{"dataset": "histories of elementary cellular automata, time running down", "train_examples": 295000, "horizontal_flip": false, "norm_position": "sandwich", "activation": "gelu", "inner_norm": false, "expert_mlp_ratio": 0.25, "layers": 12, "positions": "conv", "pooling": "mean", "grad_clip": 1.0, "epochs": 14.4, "warmup_steps": 550, "adamw_weight_decay_other_params": 0}
Rows from block 5 of a small image classifier, named by matrix and row number. Rows with one number within an expert belong to one neuron, the router's apart. Each number is 200 + 40 x the weight over its row's rms, rounded and kept within 0 to 999. All counts start at 0. After the name is the row's rms in percent of the matrix's.
Before each expert's rows are labels from the 100 images, of 14848, where the router gives the expert most weight on average: "strongest on" is what is common among them; "patch colour" is the nearest of a few named colours to the mean colour under the peak. Only what is clearly more common there than usual is listed. The data: histories of elementary cellular automata, time running down. In brackets: how many of the 100.
# router: router (model.blocks.5.mlp.router.weight, 16x192, trained with AdamW), inputs 48-95
# up: expert up (model.blocks.5.mlp.up, 16x48x192), inputs 48-95
# down: expert down (model.blocks.5.mlp.down, 16x192x48, transposed), outputs 48-95

# expert 2
strongest on: sparse start (76)
patch colour: black (100)
router.2,103,205,289,171,200,138,206,213,178,163,253,247,210,201,180,200,125,184,209,175,225,220,189,206,187,188,187,235,284,231,253,179,215,192,210,254,278,224,125,169,225,272,174,171,176,269,243,205,222
up.0,102,302,227,216,212,236,178,218,269,255,215,254,193,251,215,231,198,191,192,214,204,173,163,198,157,225,268,182,237,155,199,179,192,252,263,225,190,193,207,225,219,246,137,194,165,223,146,228,207
down.0,102,199,188,165,233,205,221,143,169,225,242,236,206,195,167,175,228,206,184,212,142,219,147,165,254,92,161,206,157,237,194,106,172,186,246,170,134,197,237,176,185,185,236,201,208,207,200,151,217
up.1,096,209,224,244,155,233,168,203,236,146,241,221,136,211,239,159,163,228,177,192,234,184,96,154,142,231,128,238,239,184,212,236,222,150,175,230,190,148,176,270,147,196,125,160,148,136,196,252,170
down.1,114,213,192,212,176,176,210,196,153,231,233,238,214,194,214,171,141,193,153,157,216,230,252,183,223,193,223,256,215,198,228,247,241,200,132,146,212,174,218,104,211,218,191,142,181,95,188,187,261
up.2,098,240,249,199,285,261,162,200,204,135,261,210,273,179,163,219,143,200,147,236,264,125,158,219,185,210,173,220,251,237,125,151,250,221,140,218,241,272,125,226,193,228,126,231,193,191,249,176,237
down.2,099,211,182,193,243,222,269,156,188,202,249,230,182,294,200,246,160,196,241,214,168,186,121,167,245,224,169,186,252,129,235,188,180,117,227,222,271,172,273,227,217,178,242,189,134,227,213,251,232
up.3,096,249,202,184,197,214,260,165,122,248,122,225,189,176,218,143,275,183,178,161,152,151,170,212,176,219,256,158,139,246,220,231,311,225,171,215,148,227,180,181,200,258,212,257,125,166,198,235,200
down.3,091,207,163,221,229,132,180,199,278,194,218,217,228,149,258,254,204,195,205,230,200,190,223,219,239,207,126,212,228,161,232,203,166,192,182,194,201,166,193,145,205,161,139,142,224,296,250,280,135
up.4,103,191,143,206,226,223,185,208,218,229,261,227,180,234,217,161,146,182,256,210,223,185,199,145,224,206,251,230,187,154,247,192,272,222,210,186,212,219,178,209,208,144,221,233,249,131,234,229,209
down.4,108,219,211,220,203,204,214,235,213,183,238,222,149,204,270,248,229,275,196,144,166,123,233,271,219,114,221,207,191,155,192,136,152,221,176,205,124,137,199,218,157,186,235,163,271,161,196,240,242
up.5,100,223,232,190,139,261,237,145,221,232,303,193,227,202,190,180,172,186,154,156,223,211,209,154,234,271,209,203,159,197,166,220,242,158,185,255,192,223,157,155,190,217,199,188,202,211,226,206,247
down.5,104,147,230,201,154,203,172,238,199,225,189,143,195,229,259,212,182,214,186,215,158,209,201,231,185,262,247,208,249,180,212,212,179,188,167,219,237,165,239,226,148,117,263,199,133,162,172,186,238
up.6,096,169,204,187,148,243,191,151,169,136,129,164,197,293,188,227,233,206,168,240,250,217,201,169,149,209,149,167,223,172,167,245,248,232,207,252,237,155,230,239,179,156,218,190,129,172,214,221,291
down.6,091,230,242,192,183,156,217,244,121,228,264,219,135,156,225,204,148,215,200,181,139,175,183,246,198,233,242,183,207,208,256,153,276,218,225,154,185,200,128,253,245,178,191,222,244,195,63,175,156
up.7,098,241,220,194,197,238,219,233,206,173,235,153,272,211,197,181,147,177,277,181,219,174,127,188,207,203,135,227,181,207,252,209,90,213,256,235,236,221,153,225,161,267,128,260,192,243,221,150,177
down.7,091,231,138,199,224,186,161,192,205,214,258,185,247,197,196,230,227,186,166,211,185,189,184,211,120,176,243,184,171,188,120,173,157,211,174,149,149,139,256,225,151,267,198,209,197,154,210,203,201
up.8,101,195,204,185,207,197,230,159,238,225,217,212,199,216,206,250,176,217,186,195,255,162,236,222,173,179,149,143,186,172,230,196,172,117,226,208,220,180,200,168,216,113,256,149,155,171,190,201,228
down.8,091,221,164,194,147,272,210,241,182,184,208,241,198,145,188,182,213,173,170,246,211,149,192,176,163,190,218,271,183,208,174,268,185,104,191,220,133,189,225,102,162,210,279,151,219,231,183,213,121
up.9,092,218,185,143,239,181,142,226,215,203,139,175,167,262,158,261,224,190,231,136,180,240,264,159,232,238,200,170,159,239,185,255,210,152,168,234,135,239,216,220,240,244,185,155,158,243,199,224,205
down.9,090,169,206,285,195,218,187,159,170,226,254,225,185,101,124,196,222,212,129,171,196,182,203,300,179,249,254,164,226,166,207,202,185,225,252,256,193,154,153,213,255,137,194,206,210,123,167,221,158
up.10,097,204,168,132,243,175,283,169,150,208,268,228,121,283,236,173,279,167,218,112,208,221,216,253,264,199,145,117,229,236,150,222,161,216,266,152,182,201,223,202,213,196,218,141,239,108,158,197,204
down.10,102,244,140,162,172,215,209,237,214,196,166,212,276,162,213,200,139,208,169,255,216,179,229,171,281,201,172,275,205,177,231,239,171,220,143,211,204,192,298,233,182,213,218,188,166,167,150,126,235
up.11,091,158,177,174,147,144,204,234,221,163,207,218,143,153,199,225,181,173,207,184,191,226,184,169,131,259,143,141,131,220,157,188,208,190,190,234,211,184,134,218,228,203,159,196,95,268,300,236,156
down.11,090,178,232,235,162,248,212,206,190,234,230,202,156,190,191,187,210,210,209,129,256,195,181,287,191,223,209,252,150,160,274,276,234,205,174,170,236,173,196,235,146,276,170,201,180,195,173,205,267

# expert 0
strongest on: 100 turns on (100); large cells (70); rule: rule 144 (35)
patch colour: black (66)
router.0,094,204,208,196,230,223,236,174,151,211,228,158,169,229,196,177,170,201,313,265,214,143,229,205,140,230,172,234,137,154,162,119,296,241,213,104,300,191,248,182,215,137,212,238,183,232,264,196,202
up.0,099,133,209,199,102,138,183,208,204,203,200,194,173,203,181,215,260,254,185,250,225,249,174,119,210,214,208,211,198,191,176,112,160,213,187,232,252,204,212,181,195,151,202,119,200,150,229,235,235
down.0,105,220,249,203,233,214,117,182,164,183,203,212,246,173,213,107,146,188,183,129,271,246,256,188,197,160,191,162,314,153,262,183,183,123,137,201,232,217,108,200,104,236,182,173,231,180,164,230,188
up.1,101,223,175,199,268,233,200,169,218,244,255,177,132,190,233,190,274,184,232,215,198,159,234,250,249,173,245,142,183,176,263,130,156,175,182,248,155,204,182,253,191,195,237,244,227,172,186,188,192
down.1,104,233,275,231,199,151,194,201,174,182,217,186,195,239,163,227,185,237,151,204,187,220,222,138,237,162,206,172,195,149,138,179,192,182,277,228,223,162,170,240,196,171,206,171,176,141,235,282,148
up.2,108,155,209,172,182,149,152,170,177,238,159,156,168,253,213,140,197,151,197,231,188,241,216,225,199,165,208,201,238,202,215,198,177,251,190,283,172,335,176,166,132,156,195,171,108,220,238,281,223
down.2,124,143,171,173,176,170,190,226,196,179,272,211,307,191,251,231,148,139,257,173,194,190,250,217,221,195,253,241,148,225,177,170,221,190,223,181,256,170,71,207,182,163,200,298,211,150,170,221,209
up.3,100,197,205,205,154,204,154,190,171,252,243,216,174,252,256,238,184,234,210,261,152,205,221,216,195,171,123,137,248,266,250,140,213,192,139,261,211,102,216,213,247,145,230,195,251,217,224,193,150
down.3,115,200,268,160,192,196,207,223,226,205,185,163,187,177,244,238,210,214,218,293,231,191,179,175,147,188,187,210,185,221,239,219,179,261,290,131,246,179,172,225,117,247,244,167,237,195,251,148,231
up.4,101,143,290,131,233,223,178,157,244,199,196,220,94,222,235,156,158,211,218,232,232,225,246,131,256,207,199,163,267,223,214,256,113,161,115,89,217,158,197,220,215,207,208,128,214,236,195,252,252
down.4,102,204,181,199,221,208,160,261,276,250,203,236,255,213,271,120,241,224,152,182,235,235,234,200,210,228,189,199,193,240,281,249,170,173,265,207,182,256,239,196,152,196,297,235,175,219,195,196,208
up.5,100,184,201,269,267,149,146,131,229,193,259,207,149,183,194,164,183,262,204,227,199,131,103,231,238,240,235,178,178,169,268,140,216,100,128,188,157,221,233,158,230,213,158,146,223,176,186,197,236
down.5,088,172,141,154,189,243,176,228,262,215,224,108,268,235,184,157,131,201,192,168,161,271,178,243,157,224,164,263,235,131,227,102,206,243,221,203,221,209,162,245,210,249,186,209,221,153,185,164,202
up.6,102,238,272,128,185,269,130,203,180,154,148,233,185,257,160,258,264,181,194,211,237,211,127,239,155,158,183,193,206,184,167,190,219,204,228,187,140,246,191,141,243,171,232,198,251,178,221,155,175
down.6,093,262,241,172,167,253,218,203,134,175,237,151,176,134,243,213,238,206,234,220,237,214,176,189,173,189,213,175,118,236,240,195,198,180,198,224,242,158,169,152,215,184,219,210,183,223,227,235,216
up.7,096,238,237,177,175,137,215,207,192,213,251,166,177,121,201,144,228,231,204,191,161,133,171,191,235,251,257,130,244,214,223,220,157,217,236,186,183,250,206,178,231,182,164,138,168,204,164,224,183
down.7,092,238,234,209,160,192,160,194,219,207,152,224,231,199,219,227,179,222,201,252,283,204,207,217,207,188,200,181,226,164,154,183,158,209,284,221,191,175,157,275,224,135,155,175,180,200,205,236,228
up.8,107,238,179,163,188,193,149,254,112,153,136,151,135,219,177,161,190,226,194,209,164,233,274,233,259,210,216,191,245,217,235,185,211,184,210,187,199,223,148,199,210,209,168,134,262,226,198,207,152
down.8,104,244,202,170,223,143,155,267,231,258,217,246,226,223,224,186,261,156,168,161,194,180,199,108,217,244,213,224,210,244,215,168,198,166,201,173,270,268,162,147,160,249,190,219,150,136,192,200,186
up.9,091,101,135,231,178,153,293,190,149,171,194,212,290,225,279,234,218,216,119,181,177,195,218,181,216,102,295,179,175,221,240,233,226,194,178,212,216,166,186,243,223,170,132,195,219,234,224,235,246
down.9,100,149,254,183,209,181,157,167,172,282,266,321,192,273,116,229,104,192,164,210,185,143,200,141,256,198,142,235,153,221,203,218,196,163,186,217,206,151,243,232,124,183,164,199,194,250,225,205,234
up.10,101,166,267,212,164,102,249,119,196,238,255,206,157,188,158,161,278,203,236,241,163,209,269,276,244,162,204,193,195,149,243,168,206,198,158,230,171,216,217,198,198,188,247,216,228,183,138,214,201
down.10,097,229,221,146,158,139,149,212,166,163,156,244,189,202,243,225,224,204,271,235,157,149,254,188,262,234,223,123,187,265,235,284,192,142,145,200,152,133,272,232,164,110,202,114,147,175,234,166,236
up.11,099,184,211,257,278,270,234,173,189,169,225,196,191,166,230,140,204,164,172,135,160,123,238,258,222,196,196,160,271,210,213,180,158,165,285,166,246,180,245,204,243,169,246,257,231,224,194,223,201
down.11,093,222,214,177,160,141,209,197,157,269,281,297,186,201,212,214,158,207,182,169,192,205,228,156,195,160,238,215,131,264,292,167,233,148,142,118,175,220,155,204,130,233,116,270,238,206,174,162,144

# expert 9
strongest on: 001 turns on (100); large cells (98)
patch colour: black (56)
router.9,095,259,258,176,234,225,226,197,196,167,169,41,200,211,230,278,187,224,212,186,258,169,219,174,305,254,239,230,192,197,215,196,217,186,260,193,215,145,194,201,183,196,192,244,216,207,228,237,146
up.0,105,139,149,223,123,197,246,179,193,170,226,170,237,225,208,186,197,191,159,201,219,196,241,204,164,250,249,203,242,218,191,217,205,208,213,282,207,214,143,205,170,220,252,219,215,174,189,166,208
down.0,102,243,270,198,254,128,179,178,140,143,206,292,171,199,132,186,186,236,260,212,217,221,171,215,185,225,195,164,163,219,177,194,127,207,201,275,163,235,169,119,157,204,186,148,190,218,182,218,214
up.1,103,203,154,193,175,263,171,216,274,240,200,199,222,164,191,166,233,218,183,229,194,213,269,192,226,166,215,240,125,157,254,184,193,132,302,150,167,125,182,225,228,167,286,198,201,73,94,200,205
down.1,113,205,206,231,174,259,220,171,155,185,174,236,160,201,187,219,223,183,189,207,158,177,227,221,255,175,148,166,240,165,204,195,219,179,138,178,289,246,150,194,181,232,112,184,308,173,168,183,221
up.2,121,255,132,268,162,252,219,175,246,248,215,142,209,213,205,227,133,142,163,163,192,179,234,211,168,233,175,227,187,114,206,175,187,204,197,246,206,141,214,144,195,155,119,171,107,241,208,234,194
down.2,106,185,205,258,159,184,270,182,159,154,216,195,165,190,145,151,165,230,250,154,231,222,190,194,179,183,179,197,205,252,163,191,125,192,279,192,240,269,237,149,216,217,184,171,200,212,232,220,201
up.3,101,173,190,222,190,145,176,195,213,261,283,180,182,164,225,164,166,249,153,221,192,220,199,192,216,157,249,213,317,236,108,285,211,163,180,203,204,163,134,237,166,205,218,156,243,153,233,206,220
down.3,100,262,229,173,192,235,197,227,161,211,162,231,198,261,175,214,197,189,145,229,213,210,211,156,215,125,215,183,234,183,186,115,174,200,160,193,170,230,285,205,183,187,186,188,185,196,252,207,151
up.4,107,206,173,199,218,187,227,103,215,258,252,280,171,219,116,255,162,225,185,232,128,305,187,156,202,252,166,206,225,222,236,158,264,262,191,173,165,124,242,167,246,113,150,217,160,178,277,184,194
down.4,100,252,179,214,200,144,234,160,238,169,211,181,163,186,244,260,217,197,215,204,148,220,218,196,206,174,186,201,212,249,233,194,222,118,114,236,202,225,157,200,192,220,169,214,229,92,240,186,144
up.5,095,241,226,182,137,214,184,203,148,146,205,148,108,211,168,226,220,181,167,149,201,175,234,182,257,227,207,216,240,181,188,177,208,255,201,264,169,151,155,218,198,245,191,220,203,262,119,206,186
down.5,088,180,243,163,283,155,195,209,177,192,197,225,223,182,133,125,159,209,253,176,195,183,116,176,169,166,226,153,238,185,217,184,242,250,174,250,167,199,223,180,256,179,201,155,149,249,243,203,228
up.6,104,227,241,143,223,229,178,240,242,246,235,251,188,199,231,227,190,229,190,229,179,180,231,153,198,170,234,248,195,188,199,179,205,144,173,211,199,259,178,197,187,247,254,193,213,251,187,286,172
down.6,097,292,146,191,203,169,178,211,223,206,196,221,229,192,248,152,152,138,226,170,164,147,176,202,182,181,190,126,229,253,169,162,172,178,178,232,232,204,196,134,265,150,210,241,221,205,136,272,140
up.7,093,217,274,202,223,173,199,168,171,200,240,227,183,228,258,171,173,242,184,184,270,199,182,173,143,157,219,114,168,172,227,246,167,236,206,146,152,225,144,279,244,190,169,237,286,223,209,167,217
down.7,107,186,159,221,185,167,144,266,255,284,190,159,231,240,173,236,219,213,149,243,171,196,168,204,165,155,129,223,190,215,135,199,193,189,178,270,213,150,205,191,176,167,195,208,114,190,183,236,172
up.8,112,194,252,245,133,236,143,227,250,213,226,195,180,227,183,199,198,243,244,235,199,183,209,220,149,210,139,156,134,133,246,167,211,213,206,214,268,214,232,141,251,160,183,186,184,258,182,188,170
down.8,106,189,194,235,159,219,236,157,170,193,190,197,188,127,225,171,190,97,166,195,150,211,262,188,267,206,206,273,216,203,235,259,190,267,150,145,171,201,206,188,210,176,222,143,160,214,214,204,154
up.9,112,151,142,133,227,255,232,150,233,207,252,223,201,216,174,258,144,201,174,214,244,95,239,330,218,242,186,181,199,216,281,275,237,244,197,236,198,191,218,211,217,269,206,197,176,160,223,272,196
down.9,110,280,201,201,150,216,187,187,141,224,209,204,198,238,191,234,212,194,227,162,193,143,303,117,252,178,233,159,184,220,210,205,230,160,155,146,253,178,263,193,172,158,227,256,267,170,140,184,214
up.10,102,171,164,240,204,242,259,176,266,201,251,217,177,185,179,168,224,227,233,201,220,197,172,231,61,170,339,193,199,222,166,172,189,218,194,213,151,209,174,204,108,224,217,148,219,181,163,146,165
down.10,103,131,169,277,166,149,171,182,186,181,214,271,212,141,193,290,272,194,165,253,216,86,150,156,184,138,206,214,197,253,154,211,184,220,154,227,216,201,270,245,248,213,261,204,209,191,230,166,172
up.11,096,211,203,240,200,174,239,265,178,273,184,239,181,132,165,251,200,213,260,291,240,211,206,177,189,145,193,210,133,220,234,287,278,240,228,193,227,194,186,248,230,110,237,197,180,165,184,195,149
down.11,109,183,213,216,169,208,217,195,307,226,238,148,282,216,177,220,220,124,217,161,275,208,215,191,245,162,251,199,198,123,213,150,194,159,184,187,192,190,154,245,190,223,172,229,204,157,151,261,194

# expert 11
strongest on: 101 turns on (100); 111 turns on (100); 110 turns on (100); 011 turns on (100)
patch colour: white (60)
router.11,091,197,214,185,187,151,136,241,233,137,240,238,234,188,197,186,222,208,157,217,241,138,178,114,248,294,188,208,257,126,191,241,210,187,188,218,241,184,188,190,250,245,201,240,209,184,152,208,241
up.0,096,225,200,148,189,154,184,243,163,219,238,180,189,178,180,199,173,155,250,152,159,148,145,122,237,166,165,246,227,116,150,181,163,216,174,256,221,183,167,221,253,198,215,169,238,162,118,175,138
down.0,092,278,154,236,141,230,207,227,178,186,172,221,193,193,141,205,222,221,227,170,208,246,179,273,173,180,118,194,218,188,212,242,192,178,192,205,158,167,187,200,244,254,151,195,202,225,226,175,233
up.1,103,237,214,181,292,172,189,129,211,175,233,230,176,176,191,193,232,178,210,224,210,184,192,220,238,163,227,222,146,213,223,224,110,161,238,209,220,205,192,251,262,186,224,146,197,201,225,202,250
down.1,099,225,217,168,240,197,195,96,190,253,190,142,186,273,260,193,260,201,108,206,205,137,183,192,240,162,181,151,189,218,208,186,258,217,183,173,259,185,168,200,238,288,226,209,242,214,250,165,123
up.2,107,221,176,252,128,185,214,225,155,186,134,214,126,274,173,236,155,199,228,221,204,211,190,193,198,172,214,193,193,204,153,229,190,142,236,213,173,180,256,196,178,155,195,199,257,245,204,167,163
down.2,103,213,103,227,227,146,198,217,269,177,199,199,180,165,170,124,235,195,176,153,222,176,179,208,298,226,206,162,176,210,256,210,144,240,200,229,152,209,270,176,245,178,201,220,179,154,161,238,182
up.3,099,190,160,212,217,115,237,254,233,125,224,173,233,231,180,124,198,199,294,248,256,196,208,254,183,231,235,246,240,250,112,208,139,227,204,165,156,180,197,218,129,189,233,180,210,219,142,194,236
down.3,090,222,220,169,143,183,303,224,139,249,134,189,184,181,231,205,220,201,217,198,209,228,187,209,197,175,202,139,267,147,209,235,222,170,245,211,209,221,212,186,228,220,158,121,238,208,199,203,157
up.4,105,150,216,306,172,154,266,261,178,157,148,261,193,221,254,209,215,126,216,176,222,208,179,255,194,179,188,182,182,222,192,246,179,253,195,233,202,186,214,219,224,185,213,180,217,232,214,257,250
down.4,101,206,239,229,171,168,136,169,236,226,166,261,180,196,201,253,172,192,196,185,268,245,243,196,168,153,160,234,224,198,171,183,182,234,224,228,138,234,183,238,251,284,233,142,182,188,189,175,223
up.5,112,158,170,164,167,229,218,176,149,165,265,190,261,208,250,194,228,201,182,272,256,130,184,260,205,221,179,176,108,165,184,213,106,199,188,226,247,176,148,251,112,246,224,144,193,168,226,197,270
down.5,098,185,164,202,153,194,209,193,206,206,134,172,178,157,221,175,237,173,176,214,194,197,122,230,162,152,223,231,205,202,192,147,175,163,253,163,306,218,206,236,252,276,233,184,226,170,173,188,171
up.6,092,190,206,209,182,247,179,191,219,260,120,294,240,222,191,211,219,194,149,147,220,166,197,219,235,171,238,196,213,178,189,171,209,188,152,234,203,156,254,250,185,135,217,217,206,181,195,187,195
down.6,106,132,129,214,191,215,260,235,252,185,146,173,216,156,138,216,178,183,219,166,190,201,214,209,234,207,155,205,210,224,185,214,164,232,163,213,202,232,217,203,183,121,240,246,160,177,148,229,164
up.7,102,162,194,176,252,202,162,278,251,182,217,230,236,184,230,189,172,168,186,228,212,173,252,208,181,217,170,256,155,213,238,198,148,161,126,191,227,223,226,136,139,168,196,182,235,174,171,160,145
down.7,112,245,164,218,242,218,159,215,206,183,197,174,156,181,202,218,206,212,155,213,230,226,220,130,302,147,274,192,186,150,234,201,280,157,216,183,195,237,245,226,201,206,165,150,202,241,184,221,158
up.8,107,201,141,242,167,182,263,190,233,203,155,232,233,185,191,151,202,194,155,206,189,113,175,178,181,257,162,180,273,129,241,206,163,121,178,246,162,115,168,263,175,216,212,159,269,181,205,156,138
down.8,098,185,141,220,201,267,267,164,202,132,199,183,187,175,179,187,205,205,250,199,172,289,178,146,198,147,167,194,225,229,162,152,133,259,181,223,202,172,193,244,247,203,169,252,207,238,158,210,158
up.9,093,229,156,231,172,232,195,189,209,131,153,167,184,153,211,209,169,114,209,258,167,191,120,154,197,183,190,256,261,303,212,251,190,181,219,222,277,168,203,216,159,278,190,267,151,215,257,182,278
down.9,095,171,184,231,218,227,268,178,205,178,211,210,155,171,146,243,244,229,207,157,248,142,137,244,171,130,216,159,199,109,220,244,254,164,218,142,243,232,283,177,256,283,230,177,229,236,181,254,247
up.10,108,155,146,209,220,162,223,294,152,186,137,252,249,204,235,239,211,182,217,205,186,171,178,203,199,173,167,150,242,230,249,153,208,185,192,163,217,147,226,215,173,283,222,266,197,155,200,245,180
down.10,104,211,199,163,212,235,219,236,76,186,170,213,225,259,256,217,183,201,215,259,214,233,199,119,242,197,275,207,280,183,138,223,235,197,181,192,194,210,190,213,188,222,266,185,277,229,211,175,199
up.11,092,207,194,182,175,122,251,179,264,110,175,147,192,158,296,232,186,219,245,191,265,150,132,199,212,192,178,212,180,239,186,218,141,164,247,154,220,211,112,208,213,219,192,246,202,218,162,233,144
down.11,100,233,205,158,243,248,207,250,238,187,167,145,212,127,257,242,209,188,194,210,203,240,239,226,131,241,203,213,234,266,210,238,177,212,161,116,226,213,257,245,263,189,210,171,211,171,275,176,302

# expert 5
strongest on: 010 turns on (96)
patch colour: black (94)
router.5,093,210,190,242,219,218,214,251,183,192,233,234,278,142,276,171,219,205,182,191,167,130,249,234,200,230,170,134,171,245,264,254,154,224,209,161,226,223,159,151,185,294,140,240,242,157,249,277,161
up.0,094,224,238,199,198,247,263,119,142,200,172,150,192,200,169,130,182,202,209,233,168,220,178,180,179,145,163,224,186,122,233,184,133,176,138,135,183,257,223,199,192,145,170,221,234,151,148,234,227
down.0,095,278,201,288,167,223,239,312,266,273,258,258,217,188,264,261,170,228,147,187,189,207,145,145,188,203,245,234,237,220,195,122,230,217,207,207,161,241,222,206,221,154,229,205,265,271,128,236,199
up.1,098,217,206,238,167,195,126,219,247,173,206,274,180,173,221,165,220,177,206,160,233,151,256,244,223,159,189,273,227,151,167,257,200,191,224,182,225,218,191,189,198,153,162,162,218,188,139,267,179
down.1,103,211,133,231,201,190,250,159,134,205,190,138,268,211,203,248,248,151,190,248,183,278,252,199,213,208,152,178,111,237,227,155,198,211,238,250,188,227,206,182,128,229,168,291,173,169,219,214,192
up.2,091,188,193,132,235,150,214,128,172,235,137,199,219,280,197,182,137,228,76,176,218,184,197,177,283,170,180,230,133,198,202,140,175,146,151,266,248,237,220,166,166,167,203,291,215,235,210,245,264
down.2,089,263,234,219,166,225,193,222,154,245,275,228,264,319,207,256,233,237,192,144,236,202,174,240,184,193,258,280,226,191,183,269,147,269,268,166,166,155,263,211,199,228,203,196,221,178,177,180,236
up.3,094,206,256,166,194,211,186,108,206,219,220,220,177,246,177,150,220,188,179,170,197,231,237,219,166,179,144,205,193,258,270,253,184,137,134,196,242,193,200,154,168,181,181,220,201,262,191,206,236
down.3,102,239,189,162,294,182,217,227,218,131,183,240,69,222,235,268,216,240,257,210,220,219,157,282,236,132,268,205,202,206,178,124,214,208,188,200,203,150,207,213,181,192,224,165,224,154,144,146,160
up.4,103,280,190,239,106,243,157,179,108,218,105,207,209,179,186,177,252,233,223,181,202,241,265,158,201,155,230,175,240,152,217,275,199,216,173,216,155,233,172,216,186,241,223,173,160,137,173,146,230
down.4,095,280,186,274,195,252,197,156,206,152,211,176,266,183,182,179,173,221,201,204,177,188,258,163,241,173,208,212,194,211,199,202,160,271,208,251,227,195,195,223,203,110,235,203,164,160,185,157,225
up.5,094,230,172,223,208,206,194,234,206,197,180,200,192,231,172,191,161,150,165,170,233,202,210,211,181,129,212,203,198,226,165,239,118,186,177,119,246,173,156,109,131,235,161,170,166,172,281,230,144
down.5,098,163,192,270,195,273,208,182,149,185,220,163,196,227,195,201,224,242,201,161,216,204,221,239,209,212,167,141,160,216,196,317,236,241,190,208,209,218,186,201,146,242,197,141,223,208,204,160,243
up.6,096,159,238,226,237,101,194,225,183,188,197,131,157,263,190,168,203,149,246,204,297,258,112,174,181,150,132,237,256,173,125,255,193,195,230,189,220,156,170,159,232,211,180,159,179,232,246,181,172
down.6,105,188,162,280,240,203,187,123,167,279,263,163,228,208,218,173,238,210,267,198,216,204,246,197,203,84,164,194,152,240,227,188,180,314,177,242,200,232,181,184,134,219,229,201,157,149,244,216,214
up.7,104,177,209,205,179,241,169,287,207,147,218,168,85,242,218,257,202,189,134,284,138,167,139,127,194,139,274,241,155,188,252,185,270,215,242,271,217,238,206,198,151,142,213,272,244,212,207,211,159
down.7,096,163,222,209,226,178,194,300,158,186,223,176,146,266,212,204,212,267,233,176,230,215,164,284,242,176,233,187,291,228,210,184,162,193,138,160,205,189,231,158,131,179,207,191,233,139,183,235,204
up.8,108,203,254,212,244,193,212,188,109,192,151,144,187,204,227,208,141,179,190,191,217,207,237,223,166,169,228,184,192,212,168,209,303,200,154,213,187,187,273,184,225,235,220,172,276,217,188,184,271
down.8,105,181,210,189,289,139,156,290,123,175,202,255,200,235,237,222,209,132,220,285,149,260,327,193,184,246,268,173,252,197,122,256,157,211,260,156,173,234,224,154,224,182,193,194,124,219,223,167,166
up.9,095,232,121,256,239,110,210,174,206,217,199,205,194,179,156,143,180,213,229,220,243,210,166,176,230,173,213,254,218,201,215,209,184,145,211,215,139,189,143,178,152,208,193,208,161,192,205,186,221
down.9,096,258,232,188,123,175,143,206,182,175,195,103,247,170,228,152,223,224,204,141,311,214,208,206,246,180,206,173,190,162,193,196,243,188,171,206,214,139,277,260,202,208,205,205,187,237,175,218,231
up.10,099,180,159,186,274,110,111,206,200,251,268,127,153,189,183,196,204,143,222,154,262,261,217,192,162,225,184,245,168,231,159,218,178,230,276,207,241,249,184,201,178,189,117,234,198,183,139,249,186
down.10,092,221,111,205,153,204,223,195,205,310,202,204,181,262,194,203,179,195,199,124,179,240,201,229,212,179,158,208,205,156,197,137,314,179,131,237,237,146,242,190,209,228,277,182,205,220,241,259,198
up.11,096,211,257,219,236,254,190,147,177,243,211,241,200,158,190,173,211,175,179,188,227,220,166,255,164,157,245,211,266,200,269,228,235,241,240,178,234,196,164,237,162,246,175,170,222,184,186,188,201
down.11,100,128,140,193,175,222,131,198,202,186,180,241,218,214,197,166,219,227,268,178,223,222,209,167,231,228,139,215,147,171,197,180,251,228,184,159,221,218,167,152,129,273,190,167,173,203,164,146,215